config.yaml
train_examples: 203450
learning_rate: 0.0015
adamw_weight_decay_other_params: 0
Rows from block 5, named by matrix and row number. Rows with one number belong to one neuron. Each number is 500 + 40 x the weight over its row's rms, rounded and kept within 0 to 999. All counts start at 0. Numbers have three digits each. After the name is the row's rms in percent of the matrix's.
# fc1: MLP up (model.blocks.5.mlp.fc1.weight, 384x192), inputs 96-191
# fc2: MLP down (model.blocks.5.mlp.fc2.weight, 192x384, transposed), outputs 96-191
fc1.237 100:500502435480497531500503433489559539521580500547492524397500500520515630500521496457520463500478557500436547421528475500500553500554500432585518527500552504500451473479482458500547549500481496523500463487500512580425486472572500550538489547500500503500570482500453494590500460500500584435
fc2.237 108:505467624453530485457540598487441456539504500563602500614536500500537556467596500580500500544499488500500500508457500500500497500526518572529489500525481514487500505510529579500431549536532418467500500416528464456474560505500505500562500500534500502533500508500514500437501524546516500544
fc1.238 092:545500500500555500500417493500465516500606537555462461464500500504500514484425567500519500500500459510500509517477476508500479516500500491450500580500589500500477412615464498516351533500547500550500500452500482360509569536419500500500500448500500520500500538393500500487500456492522499500
fc2.238 094:537560500462437427500500500480526465510500482415487541501500443511500457461606500500500500500522513500500581560528476546514516564407546500431500547476484500500560564440520460477500481397473500493423500500500478553488412395500500500500527520521459500458500451542460455500634500529557500514
fc1.239 087:500554592500500447554483536505529466500592460500567443500451479500465553500500462500500480500500500485531490527467459500500500497519438469545500470482472500422604500506500415487452500500536500563444500500447440435500500550486466500512520451434500500478495500500464557459497467500500444500
fc2.239 094:500500560535512479528500500492488500466489497500538454482485500543501538500463531500500569522500500500500444535482564558406439462468547492460522561509484493457470494449500500511500494500500469409536602429425500584565477502553419490609500448559500454458500425500499500542500500500481537466
fc1.240 097:418460500577546500452500461470572381465471540545517500532477522481502415440500468500539500500500493448503491443503500500496500499450502521479500526445500540500440402635469425550445463500535500483500535492500500557520500500503535500415500500457475500537500510534500500478522416551502477533
fc2.240 102:577500501527511501490545485475442525500500414500545533500568529538542530573490542474426500479468500528528492537544545500500423551545509500528525463500508500500521520409404469533506541500500449500482500517517500522483471545496587513500500430500598500532457469523482489494496519502500500473
fc1.241 088:458500500500461419500552500601578500500527514500473429464545500500423534500454500462414575500540500500500500500548516525500549489464511518547497500474448442486629474500594500456474457514539500599500484493468437500482502533456493500508500462473500513500520500500553509500446432577520556500
fc2.241 086:500551500448500472500448579430500480471406488500500532481500553484499500466542540500473449556513468535472500445435500437500449487500500516500500503516474500417473514447500595486563584590470583500500500500578590493500515392581506534509428469485512500510464482500398552500499438428500533482
fc1.242 098:426500500418500498538494500514500500500513537564583527500500456501500500500409500556527462495500584500546472528500538450407500500468432500500500500518489482466583445500500500500468493549457499480538500500500500449545536431561517518550500486468515500500500500500567564500500451487550500543
fc2.242 104:500500443500466500508500562536557465433500435489470492475525500544500414520476500500494511494504557474500515514500500551455450508500588543416473421526514489425500518469500500442500500452535500542482458464504400500523486500466524490508500584478557597495507457505503490592390500541477500500
fc1.243 093:470500538543500500529500500469528508500566490512500527467542500500500573565564500478565517500511500542437468449561500411456564500579500500523466500500491500460476500574512484472500500438439502481498452533414544449442510464553500500500564477487427438524569556500500500495493500363478529491
fc2.243 098:481514500500495558445576406500431479513500500564491424454477493500500511502409438518485500493472482483628500479453455500457483482500500648403481479456544541500596531459528459533578474474582500399500428500531500551565543536500548500500489561432487596498545492444490500529500452560568461503
fc1.244 090:518432500519468449446509500504489500580437481500605423530454501513556505542450507500468540500500527499544500500500500546481508452400569507488474526500519445450470500500447432500500585491416547449500442519451500500565487431464500407592430500500482520441538470561460500500500563501514434563
fc2.244 098:500503500439500500519435545546457500447542518473432482524500435425500499466646500482500543488427530577500527538442488458500500407496462434500494602466500500545500462482500576487500481556368500501434439500509458565500500395542500544467552500429577530561453467504500479500496523500500571500
fc1.245 102:440541564443519554406500453441482502461500545500496455500489500529586500500504480450583500500500500541465548443500500443535500500500437500549471483528575559500500459480500470500500596471497501536411440500500500490561463419497500500427500466537500516500537500456499405531564500500501500598
fc2.245 093:534462482575500500563504498511477500550500510534500509500500500484439558445539515500485500500500485488481500554490500569489500500500513565449517478540500480531536500557488515476513500504513491500545491500500500566500515500578406441546496490445575500500500446500531581488500500425472500410
fc1.246 096:519535517515557581536500502566500500416500500500414546437536514491500397500500428500509526475498545529522468462500500500500488500494565476591496529474542585546571536432457514442528528500547500484483416500460519487480456550500546550522554560491417485607477476571474519565472500439455500410
fc2.246 097:460415424435477427447545545424500500537478500490555500508500500539503560505500455513465500502450542500442540459504500500500482494552500500500500572465473473439500443557500534465486500547521443500475509503554545588500500546500487476477490432500489523459500588449540607437500522500524500529
fc1.247 101:441572500500418500434446549513568500393468526522524500500517480447510377478540500500500509505531507500524500448510500414526462444500490536437557500442500500485500500455500566500450449585500500463500485500480489470363510507453500500539463519500500376543500455410537500438473508492512500564
fc2.247 105:534467432500576505438545425500500500524430498524510510505420526513500451507510500440494500500393500500500476425500500500477472449511500541556500515500444536545579444500500553506500534450582513500500500485556499543601592525481461500399549497490500585448489500477500500482500502522509438483
fc1.248 098:500550500500500500558502500561500489500496421500566488461465507546434506507633500515500550500482465471445518500469500581429468426531478552442464500521500520447500545534516481500500500500500500536565554500534551535500449500500487449523583458568506450407491493451500500500510445572447475430
fc2.248 096:500503470532490456490512483472500529527500487568500611495503423487525537566500485489532400529439520531500500500500511464500500509500500500500568485500453414500479473451455582500477539500581500491461525460444500573524515495518500548514500500500500584500524500500455500499500599376517513501
fc1.249 097:500550509474449500408451556480500413500404524555500500435500455447500516444587500481534500500542585531526500421500507475418455510500491541558430500430500485430504400496500497587500552467479534460500525500500526557536492500420471436482528404500473465500490500500444484494500473500492500502
fc2.249 100:494476500500500489500500462551429569508500527500478480547500495501505497563462500424526471554493442502453457500500535500547526505599456500500617500500500485533500583534426500470509498500466485500475500482494534443420500500560500567536451500431450531488465502478500500515540489455485480461
fc1.250 117:524512500531574559490500500567559500531576530479500474500450472500404534561520539463485526510500609415538540542557515500467492480450500407445500500507514449463542542546574502500541406500434533435467457500500494498472541509436500466500457489470536506551449457550546544483489493405509500500
fc2.250 086:500517532575498450500500473382505500468528491507553500535581668500586584469497500500500492460480493544433432500498467513498500458563500500529359500501500521525511455452447500507468631457562490622500518500420506500486440500500500534536509558532500500500561571500509500500502500500488426500
fc1.251 105:500529457500511520579498428500463467431418382500428459528513557500500500508539500468502538513464525537473500500538486401509497462500500500500500514500551479463404618490500558469514538411494473500499541474485574500500481500500518463519487454500468548543500500567524500471555442458522521477
fc2.251 091:534496530525507500435500453500528421500500556543521503507438508518542500506422492574474423500395437513531500512500553499479500500577471498504544565563475500500500452505500518529500500500518477523506500574606413559461514538509500538443525519373478511460481527500456556557500500550500447459
fc1.252 136:477521514483544526500450455456437519500500500528581493500446500443568478475541462556438500557533500484500500543444487430500500502484467554436500500447475548448500500560500549500500500466553500421500500479566491500468537439455526500430549500573500500525495548514500556586500485516461519376
fc2.252 104:485524552571514489512500501536500432494500500532414496538500551550392518478466579446453573500484486484500500386500591500475500638526531500567445458528493500500504521500432481542548441538458424548486581506457500519521450497500458500518500493483450500515500479549500471469460473500485500529
fc1.253 097:500500505538500482500482443473511446402500489550509556568500459555534435591363479500526500563427469628500455500567448414394421518539500500500500535518477500503500523508500521500553407482452500500500500520500500500500474537491441483557456510464417500528490474505558500500500535518469459598
fc2.253 109:534418500456500500471500491507509531500503514472500471507522512454500432437482536543486548500496520500516553556532500602500500500500477432572500500500500479500506558500500500500500593466487374517478450549500501500424585547525548611502500411445500500527500495477500531520491501500557535447
fc1.254 110:534500504530566500506556500454524543463532591587414506451615500528518500455537500493364469557500548500441500500435451500478478500497500441500541554524500507534509506500485423498439529539569485500526509556529482500503489500560500500500503480459461423500491512535480500454578547450500548458
fc2.254 092:537395500472490581458503538412457460500500466500487497500464500500441521500500525546500500450500422514532500522654557500539543547574500463559619431464508479615480500540500500500509500534443500556430500468490504492479513500500563500509401481526500578467465528534506456541500535476456490449
fc1.255 096:485544532487500465514456481562496500584526477462538561482555481424484500449479481553500500473540562457489563500500510500475458500499410446525500498419484520500561539413524536435503500500500459528475463428533493514517510500505517545449570476500531499500500514453473516440463542456463500500
fc2.255 088:500428515454490500596479500457526488414441500586409449457500464591418500560505542459500500500500430525482525526500498500500500500527600569500474500556500500535500518636456500537500500394500482546500529541515500409460457478507500410500494541466532490552485500475500485461500434529500495517
fc1.256 105:437460532424528500547500543559500449508546571423500471486500454519500455500486500527586500517534537500444500440405382548574500500475500479456510411500608463487510530494500500507500493500438550500509490496500505500424455540457524543500498538480537483500429500500455470505560500569500585548
fc2.256 093:504495466536460500529512496443478498524470531500450484500575498586431546488545472500423541447527500425444521552525500477472500460478500542500500500558423522437506500531500461534451518559436531580494578519500561489501450404588500463507500477458461500616553505522528506500442421479500444505
fc1.257 096:571608500481500418500590521508490500455492500500556471490464461521512500550546500455520570500543527500483500500513427500465540500500500522543451435500534485577540478536428500512547516545489449500500450500465500500480500581519503513493500500454450468485500507500517469529562507583431463456
fc2.257 091:432504511500557469453516500500500544411531429457541523485500500585500500476420500500500397474500434500604552400514556530496500489500500500449552419467500500500500467508500500544500561455556545482528578576558568501500490500481548457491418454494499530432500438442467513510500541500500555500
fc1.258 095:500491405503563557500511474478500500454436594496555500500569457551500500410493585421500500500448459500431456500450592500485491500547509490498479477590441513500565448548483500500508500500500500509500532492527428503506395500455500524527468444522532436500523500445497572500495467493500379500
fc2.258 111:552494561523529504500504513501500500514534404535500500565467584486500501558483409451414500500500500487598500500442517523500500500441433500612449484398500479538493500476477500500512476548537500430500500550508563490515578500557518500484467422543500500471572451549500500518505587441500575531
fc1.259 119:554385500459465449500500441500462489500510508526500483447427441500500535551550500553543452500475480504516500453463475476524604469504526610480592500536500487524510580526418545521456557620535478500500483483469528500500558436567500500500429523496500428500500483500495500532500535504393500500
fc2.259 099:500624471567548500464476500500500500508526457500475460555522538504463511546462500500493556500587500452500464460500566500500424542513500437540500500489500481535456398407500515500500500480464457500458533529441500511481471568500500487577546500511444550490522517523528471441484467506500500500
fc1.260 084:500533500500535500438478440513487500521436514465478500545440500567500599485530500500559500538434501508500500590433456500515514500500562531465446500516500500500554414437500539495566500452500410473432571410500467461478500503514500425462509507500508444489521500500465500538500500522546441452
fc2.260 097:500479443489490500477534537528500515500500563455500534440438500456502475487452500493418472576488500500500500535436527500480575499500500464502495500532517539500552534500500581556475380500462500428500448495500541500500445527523500465544488500427520500500500469500590500473453500500423547500
fc1.261 089:525500500473500468437500572490425502461541500525544532422560523485486500486442490521452562492431489488555529500458500462500539585431500531500500500549445500576500500500471500472475439500559500586581500477474500506533500470461500469393500591436500500362515476500500500500500500483500500548
fc2.261 096:500569543500500587522558456517467551490559425490500500511500500500452500563503475581533393500500432520500466526520500512556493498500500467519589430500575580452435484454564507500549545495503510500563418457445500489420476500511580528527435449557459500603462491465500470474460500493423511493
fc1.262 102:439514553500528501500458520500451500500530484499456453495578533521457500545560500514500544554402422490500516544500500530449500503517505496500500543493377424481574433421487405482487528500500444500500421458460558537559471540506538542471500488461472547500527500483602500455466456514513453500
fc2.262 109:465588500500522514474504487500582500453498374439500502500598530471399500500500456553550558484500500549500551500527457435500482432524573441489500500414500530500508577500429489505558500500514551505430500526500500500500498523500531511464609500500573557500523439493500466538451535500476500500
fc1.263 102:448479482500457492500500493422500470496500595521615548500500548500500482556500521455513508536500472472391501503500539500500459431573530500413500500517462488496442550500505443500500442479514471500493505448532475500439500500500456577547483500500492500511498590614467459479500584479440472500
fc2.263 101:523500451500503563476491489566500500458500488500458513458433500540536455500500466500463500461533500482568522516443500444452500547490537500480530525500500546500450453595500489515486500506551500438500484481509554479500460507488520419500459535453573500492426477444500494526526532516500662541
fc1.264 095:500500500482500538500500461501510443481500500432555500499500499638500505522443500500487504492505431468442528481532502471540510515500500532467500543500537484530406486444462500462488484487425538500556500497581540565500502500500393449528545604500526368454481519471497500505500473500507516500
fc2.264 091:500526565500515480469470526500521463500411500459387509513497497481467447466500500500500500499526500531494424500527500532563414531466500500505500564481450571516570518372500500517461500500540500519510500469506500446476500526451542629435531426542522500500425506395500524500500450500455500500
fc1.265 105:545500506434500528500466528500439500538493500509545411522451573470500500500552537516500512500527526500601550448465585537494479517500499474506516500530500452510457500500500510546500537465475607532450500500494461526574500515530553499455526500466564538422500420432465525527582465537519571559
fc2.265 105:470549543527514466548461468500500475490538523557465488500430543586491545476489491560464537538504435500500475534583440500569462431489500496482500500561460500409442463525500500500500398500514489545474500506473481451460552500529414446499505500468500514494538500475523468500575470462500580461
fc1.266 110:441453542500409500515500500509472388506568500371486419524498556517500500420522500504547500462518500500500559565490481417592535500444500500500534500500483523476500500598494500511477501552487500500411563482500500560468455411392472500561500498541509567500493458490500563500549542547568500487
fc2.266 099:481442500511500514447500529479500515540478521577562445447500456521443531532487421491508500509573468515523509500500500573484500567500517500547570500500532566526520441462534458460549523500554449442459500497500471499545563505471508500491500493606460454500503500500455500502426510411436500502
fc1.267 109:515500490500495460500500614500500500500546500577500532438500526539447549597500500500490500451556491510473523482478500500581550477547458384431443472513500488500495489576426493572476445503477538446566576492384500462500514537498528500473500520575500500447611500491501500420500437458499500477
fc2.267 094:500479500568497479500512407463517486500484505527482500500500435517582396457555500552537500583421455452556536531500524500483495386483500563511583443500470492445508500477500502492500500500543474550450442532573499474578458496473512463474483519384510591547451512500500576500423500500469459474
fc1.268 092:582540517581471465486459485489500500537408500501508500447500482505538505479427500499578500550534568500500500419472561500487551476575514594448510500500500500504500458554466370487452548516451540500531473482542535500500454517496500474499527500539479488439486538488496534500587500544504500481
fc2.268 091:433500471584503500500500533500462500500524500560416528500593495461399500544514444485500471500544463463486464500458533464500593556524500545537425511513550500478555500442511545519509500476474500500500527489480479500498482458540451500485500575465500552617500540561579456500422500530500525495
fc1.269 102:499500450500500534611513484507492476458528470531531500500501500526500500494500536500500460549388459500547500500522490500500427500564491549500541505500474500500500563574470500500500500492494474543500541500487500488500504507547542427418507457550508566476515434452456500488504477476555470500
fc2.269 091:483494500475529475455500561500507462531543478542500450566500500480425500539523483499546500513443527500500468551511523521500468476500534512482500500500500500549555492351500530500460483540500500454479502541500500421505500528439500583562527550435445500524500557464588535500500533439496500500
fc1.270 095:476598556511491445523499567483519500560500544491514500440526525455519500500500585563471522500521500461500500485437477515480466500500500500500500500500561587506484500500500500444479563492500507597510472396534442500500417581499592511500500550533500560467500489500515483516485500549500500480
fc2.270 094:450500609500563501500500401498473500500576500490526500500500500526493568500540465511480500437500476500500465476578538561538495542500500427369454500500500500448500442523500432582540461484479544505500472582470500425444506500540510500500400526470488548500508525500582500500536545528500580560
fc1.271 092:440467521472561500531514501500540500610420498494480558518500477508500538520450482507413500500531500500549523476511552462500500455438465500397520541565457471502464500500426447525500500425500433500500500500600500586553555540487560548501456500448544470501554563500546407560500473500468500498
fc2.271 107:500511390441478468558488500487576500484500549481450500547561598479500443460534472519500500511494500500500481431508481500576445450527549478500456522500509462500461500481500528530500500500500572513435431550429595500500405500555500500556519500462523532500490500426477544495500520514523415500
fc1.272 113:461565482514451500511453465500500500496471500520500500500500510500467528500500502513485527558440438500548529549500473500607570446500493527449416488491471500444443540546444485518476481564469522531516525489473409498500505543500521480451543500500500500518500480440490529500500500545500500500
fc2.272 095:502529403500415470546531505577518500522571500519521500500500500500500500519486500502455472439545500500500500411500549569500500426500500500552424527523444587385500543500609562500515458456460500468479500500537541482500500519500523500496479337450548442484500517533516584479488446577524486500
fc1.273 087:464500520497521541534398480474467440409457500500442500468568515547470550519500538473499572529468500399500630555500500500561500540560499482476535545500458500500500486500566436490541449525491472500589492523439500480500500500562590577434492609500446460523485500387496565500500610430541426500
fc2.273 101:414563513500500502533482501573500482537441531484497500500548450397455457465483500465500500470500464489513433500500494500411519454540577497472498515500544515500412500418421500500500465488500507508420522470551537568608537420507473415537571489529479500484500536582573500640477526511542500460
fc1.274 104:459500604500435500370490473550459541470483474487500396505500447504538500455459516505532552538500552500500500475500520500581442412528547525471565500480569423500510486500500526504500535454474472510560500500500542464564500528500529548407484519434500516500566500475660595459500492475488532486
fc2.274 101:500578470500500524500500494466644480500500479477475650423500518484500500512500496500455461528500452500429578573530546478507518555476582432484540400557426465434450484500559511500440500514566490470509564500515452484500500529399500530526523594506500500444467563489500432500500617466511500500
fc1.275 111:500502544491467500597513500508461445500453500500500552500500489490500514500500456491488520543500528465500556434595500500451528485515500500561570516500500396487426530461474459557500471470544572500500500561507500474539399433536376500500523500501521522469500371500500500571463497500465500500
fc2.275 107:528550560475512408597420500544466429438441491559500487496515490462500500462407503543494500547540423523500490514500500571500543500440535500514534591534469500500500448515478479519563439464467500524500542522500505499544545402460520498517499484464462529409506500500511552499528500504500557485
fc1.276 098:539500500500457623451473538473595490533412500500539559501433500461439471454391527576518500525420580500500500559490500500452450436475500512467500500470444532500459549518500489443478500500548537447500509500426509455473500500489481500521500596500502459472500426500526434506485500496521492500
fc2.276 098:549500453500517510415500454525463529428547468484551500571532500483523500486500569474500500434465462538401475500558500500588511500492522560561421520523550540500525525540434508512497522558444465494444536486500493539566434568500567519500446442500491480459493500506512527555469474500473549563
fc1.277 090:500474515500557500500566467407485500524523455500500537494519500500478500553493500500500519502500500500550500524500500300500568540522533461524500500500505563437414531400500500500452462559500436500500500459476535489386500500486500484503547500500523501543500576451500466440484544500500375504
fc2.277 115:501527493500504500468531540525510453530426563564498531440547500533509536500521427500483500568549500500500500416501473500462464421500472608500464484502500519566550459467539572497483500572550493470495500527580426543500504423467456522489567500536446470526496443438560558500472500542458557500
fc1.278 096:502500527489500500459484500500543500500500441500422532530500469561457447528468527540500515490578500476613505571500457577531500500435555488418512447588468453500482467422446469500481500536487516493453464454560471568510500500454551477500500440532630535440501485450539500500500480455456535551
fc2.278 096:500480443542590512523566467500500475504445509466509460406500486491500531500525588445500529490463500560472420512500524493469500545500503509500542498465500556500531506538500448566557500411519445500493531527370500441422475449500462561500487548500415419521500554520500438473500500519433431500
fc1.279 088:441421555548413501445485525488478505449483500461520500500500515487554500476510538564511539494466500537500510498500500561500500500473524504484500526479500500485459478500500500524475500470547500500533509478538570482500500548500529520537412500520500438419542500500500500499500504584443450553
fc2.279 101:500511500513510500517463422459449500500500563500500499500513400534500518545500505472500474523479488500500500542527500531500523575500494500527521500500531543447500549500503519500453446500500562500567500582500500500500551500500401500450500532475552546567434500538604500463481510445512475574
fc1.280 096:500461573500500500500500500500508500514517500503466563465523571545541500540516557445578562462542565498508500500522539516500500500416540500479524504500502567500565500524493482488422500602481584500500438427500535493541449449500566454513488550509474543522540470500425548435528500555470506446
fc2.280 080:449572559552610508541500538536500522500500500557554450555563500550471482500536479500471446500413485520529523518476500584562544500550502500512527459500493473443456500500500550583500462523543443495549500526500500496460539510601491500480500593528519496500500515500569482500463500436437500517
fc1.281 091:439431500530477500523519484456577500500545511533557417560509491583542562500434471500500544494500444500473556588500500500469500500500379470533500500522562539591500476500550523526500538500541537482471451370500500539512500456452500440402430500486475497506522500500544500500536461500518482486
fc2.281 097:429500416500470535544500500534550500530552500491500573500500500564500466500500546500503500500500646489500500522536485527499592389498458527528548500500453491459486441500500500500536489524475500500531500463455580491502486467517554511554557500500556441529500500500464521468500500555486546500
fc1.282 095:567501500500450405500461500500520448500554515484534436536550573573501500463500500500598500496500544500498470500521515500400498500500503500503498500500448405500500567495500563496449500537500531438500408500576497500481472491500500517475444553428508500457561510480442500422557500457500490494
fc2.282 091:500466530521605537462500538517487430441500492492516617500469483554500500500451549500500473500508524500557500414500520549622500472569500575447542475471461568465500588517500490500527522522444500511500500472500495551500418449390500523520527532527452516500498500408500451553415432491439500500
fc1.283 098:500525500527526621500444453500509500414537564500542500480473500474500500436428480523460570500500522449537443554477445476477462495582525500500453500453515500509599525500549450544496552500494473453526500510449416451423500453405545462500494500513597553500547515500512477527500507567500458512
fc2.283 094:467374543500434505500545500553507500491500500419500443516500571500499461493479500436534543500470508529453580395506481545533534532474500500523523544540500435500465460551487500411446470500499485597485468583496515540599509500561526486534449506500478500557484500455417500462498516467500467535
fc1.284 091:415500482475500484500401500550477531500462500535533525486472429456547500451500500500483500571500558476495515500500500449407548540454470500429480560551500500516490529500500507500500500500423498500440482541500575474529519552471500500550496546500500500497455500433544545500443476438568457476
fc2.284 092:500473558492474500500535536500538406429537503495437535500500481507483500468497526497535500480500464566574500457515381452500450574495524500548479448472530500452439500500486464500448516500533500500564553500500386516514488466500500505495500500477523540473541500541492500500500559500476563513
fc1.285 119:500532500509451472516500500477500550581502500473485444500500537504534590500635498563493500500500500500500530551463415500500488451536533439516500564541500548503500498520500512498461520522433500591500491500461439500500529500625389500497470500529500466593569564536443500546403541500545500500
fc2.285 135:466550556443500500461436526456496476567492596500490500491506473483487463451510578523500555446537500475393480548574447465495483544430537505500460566502500473489571500519560499519474562461507500500497548532500503500526505460500457467493489490505433469500577500522416535425533500467500500500
fc1.286 083:500450560525393500500455500500577549640517559500500500500500500507468500500349500494545460507557402449599540530500484455535474528479500500537533500500500551505445500500500500500500485547521500500500499413464462500492496500595500500485542478500455500500512500477500500560415513558500410530
fc2.286 101:504490532500500507500500477478500547443500521500532500500500500451500500548599508449506536430494583496431500505500500500470500500437438427455436529515540500504531420577607538472503501497492477500513500500527565518553500426468500500514544500580500450523465500500500500490516442492500592500
fc1.287 100:520500466490500512500433433471534500500516467576500500500500500535500500517503468488447500500520500508461500558525476500508445444500501474471523500471500523500500544540500500500506500502450544433466500478527546500455469455436490441487500544500500489386494633426353439500523500437481487500
fc2.287 092:500423596500570478526445448438500500481500506568507528500489492470500398500522547500497500476469500468556500543464500434563500587500525555513525500497500502500582504500458500500471571503595404481500500556500492561467500553500500405500398500508488500556485433500415500500578500424464463559
fc1.288 110:541524473492547500500446404500523486500422500501529504458458500527602399537449500473480534506487508501437587548509464500500590515443500418515547455519500468500568479511500500500445531527478500434446451476504500515537543500500558491500500468500500500482450500495522500400485531469465636469
fc2.288 087:438481475462500500500500530469500500480561469548466498500472500501500505448542500500500478510500500425500448500501500510471494495557465500523500500513469500536444568510490500436559500471549481556500537500551543432500476492574444532453527588508500500504444500486546535558500500473414451512
fc1.289 091:534478447500500451500553498500453604500500503526500500541465529500500500500443568563456500518579532571500545582500407488578512500552500491405500557587516500464481541500500471500500500449472516491454455426479535500530494509590547534598470500500475550520532500500464466589500485437555500500
fc2.289 095:425500500446461500525503500486555500451436469469500493500500540500512541461524504497500500500500535454471530438471500500500528509508456542500473500500499481534457476470574530535434430500521500511500556444551497485529500413474456412523540555545533548504414500500500443508538601572569542505
fc1.290 101:521495457500446514485516500466500500540420446522500517449480559500476547520500561494500500465500474497570500566500469480500470471411409500438511525432430500500500500490476500570500529500549500472521544483477606529513556500525534507450500585526500533533546439522556500500500589520527508538
fc2.290 099:572569547445490552518490500488517507415470520500500463557500438500500483500500433488565537546519500469436568528472500523487539500500500546500546500545511440533555446500547500522500517501579494466482512500500367431500474500439500500505500487509500500500454495425525570500500403458506426529
fc1.291 092:436526500525506556498500482576570500500543500500515541500499500575500539489500500447537500527500561500500460500480500445500501500500447570500475495500560523505447500509500473595506511482446500449602431437453534551500542536569455409534497490511526478431500560501457466397532500500588450414
fc2.291 097:500394582500434500574500594440500484500491506500505438500472513500533428429529500500500474498440452487427526531500500500581629500531455545500518500496423484500410427442488462500506552445514500500500500500498500529466434500500500500467608464500454521516500491500480571503515533429527511443
fc1.292 094:500500451526522500500500500500474451581523532511484490507500500589500533510452418521497430506444444494500458470500440539500530505588500500530458500539484500457397453460500522500429500500539487500500500500500500500508506500480468500500431470589500500527500490399433633547500527511500500549
fc2.292 110:505464435466500586427500517500504500465517500523500500475407468473495416500500494469444500596500500464451505500522438500486500518459585404491580536455454500500500443550500515500500500500493494544577437585406427500500502498500530477527527369444560500451500527500476500500489525512421500500
fc1.293 096:506525442456468452500462517500484500522508454508542519477470585535467435464548500500445470500500512504505556500508500644464500550500500484500488526428484500512456500449526430492500619500581432500500450524499549466500607500500500531500506415498500500500491500500513500500482567639451517500
fc2.293 105:500427500534535571486543487572500484500467500470470514522446463500500539529474491500500483500493489500506535482498495500605467522552454568608535500543500500474500500582604508551500500507556427471500606456500500456563385536471442498472500558537451500500483500478416542478432500428500537509
fc1.294 091:500500441510500500500456551424500500500480405500507545500500500500518500552561500453500452479500533369500500500500509444499500500511467548592500500448546441534479524500517500568541500500438506603500446490541500428527413596376452500500526464500404532540554445500500500466443588492437468537
fc2.294 098:532500515494441456438508468583469500426495466500557500424474500500570473500445500420500495500481536500500458498453456587500535500498519500470500500478447545500500500547514549500596500637577471395489493497542620500509539500550471500501465483500529482500440512463517500547485500500558573454
fc1.295 111:512517500526500490500500500483500454457504500500500480500550590500526527520612500496560500514550484500500485500502394460514517500598496430500376500548446447500500512500477457500500544525500515500502546561537500500505507431487576500434512471515526519500560472503542439500421583534511460448
fc2.295 105:455440492579471500462464500499511559570500424524383444500479449500510500500437462514500515500494451519539500486474585500461500500459479548545575500492466541535492506500497577500500500500500500552500427554500420565500529516595456551516488561467483513470500500504500500520500500462532500563
fc1.296 099:556484541500434561487529641532500531500543500440462500510578459500449500500473471530557466545498542500575576451538515526500455500568502500434560500528500515500442547452537503500532492501533494442445463427527438489501500500405578500463499582469581460433453528500500453500557500500535570483
fc2.296 093:498487500500539500500504472482459500490481435521500500544470430500500500597438500473478500500530408531496488500493511469499523500515500500510477500450500483500561512500476500496426554592444519614500500519458547557500443478476488477500468522571500500516532472452467464500516473531500500500
fc1.297 094:460500515541500478529511503547561500500500447592500411436463500560500500515468487540563500496551500536498500500411496473569500500450499500500454499500596432453488499500525500550550475476492515500500570500601500557500512435453500504500563580474546514500506458500538438502512500464500475437
fc2.297 089:490490457545426525500446477461442465449599509500553500563546540391500487446500539465461409500530500500492441541612597626500500500500500500500477500500442518500500572453500500487471500548500500539465500500411525537563500499521500480500444458500500500563500500435433500516471417500483473510
fc1.298 113:541544407532500475507499522447513483446460500500500529500485500457488516475500516413464500500570515406564538438500466494440500500457501361500544500480500500500434486414500500500550501495491500507508615481546500460500550500500433522487464445526500504466500533500500500488549518500527500387
fc2.298 095:489500500473481571497605422513500500500451500432500489500454556487500547500483502500385500500588500500503500535447540466524413500500565500499573514520500497500441500500500500500543561500491442586500532437459500430503464535500509500516561538498500584481568500500490459510500493564500485454
fc1.299 130:477444546480500539500480569499441453490518462421481449495543454492445500500585568554451500500500489503482556496577502492530561500550532447513538530551537500546541517511490490515474478528471500462513500453533500500542432468468500500537500465520408525504437429564457561441527569487500518499
fc2.299 092:499518506500440430491500434445500500500465554545500591577494500576503518481399500527500500461519494526446506500507542500468408500523500618500410475500500500467458500543462494500546500495510500500497487596500570522445529485500562513514510500432531500540558512535532447524418427500500424486
fc1.300 120:474545437496572461500574460497515490536435587647490607547500478584500469467442500500506500500458500468448456439478458500500520500488472513604470561513538500500500498504562500467545500532500519559500573433500500454500454500500485550501500462474499443462531504500500376591500435500470481473
fc2.300 108:480470553509460500549416524485513411471559500468526500443496528465500534496563486477436543471569521528500500532500550522529549500538520490471504533500464536500472524530482500564500500550397468429474492500529519561500500455477500414500565516539500556569465500525500597451463447550500500519
fc1.301 089:515500560463512500509520500423430500527499456623500500445500432507447500514463500469506500485606500500554578463500500500433500464500450548500446434517460500561486612467473397396500500530500515445449482548521531576445430457477468527473454471559500528405500500500500458545500493500403432517
fc2.301 081:500513537499500424500542400539535501518505515496500456514500491500500466480536500542500500566467415537500322500486496400515557483525565451484492522491468500499500367596466532515500551477476500565500500500532500434500500586485470538500515500500459488500500542536558600500500467500489500474
fc1.302 098:500463486510500500527500441500443500500477500562508500474500487502539486500500500574525500514500467481500449496563500500436461500500500500533425500446495468500513528405500519482450411417500576500622472500500530447500541547500500545441500543500500500476500432464500500500486458458513500500
fc2.302 102:460574500500525497465577500500482447524505493513500500542500485500541562500500500518516432500500489500445500458558518453488562533510571471433511482549448559485454487500500440541500480500450477500475485519549525481546491516495500545559563526550500508531500469526493536500527500500448419500
fc1.303 096:500484573500500450521500441500453525500430500504500465500500500395500464500460469500449438500500540523543496582503500500558459540500481505500520500492500500500506503421550500557543500516614517553514454412455419477518461567484426500500532554537519500432442500500500451501552514500559500460
fc2.303 101:538525485530555442480541500482500529436535435528486500512475500496500500420500518500553537531500499518550479531507556500491526471467493470468414450473547457500500527500500500497460500479500500500449604500500500500397483442500500508473500599500539603500554500450557435500500500482441500514
fc1.304 111:448512421512548500542500512508483500528500516479496438469522533438476529408500591467500455414499522458500469500521465568437500523514536515538464500588488500476521497458432493466505500500487553550545500517500348505545535500513499500464447500573476462568533500500409518558500500500560500512
fc2.304 115:559500549543468538500453521455483497445550560399470417462425535500541487500478500500500500462456439543442476479500500463500500479406480500524457500433500478500494500500582472507499405500500500523563560500500571500416509501461623500500500459458468543488549500534502479427512484500500500500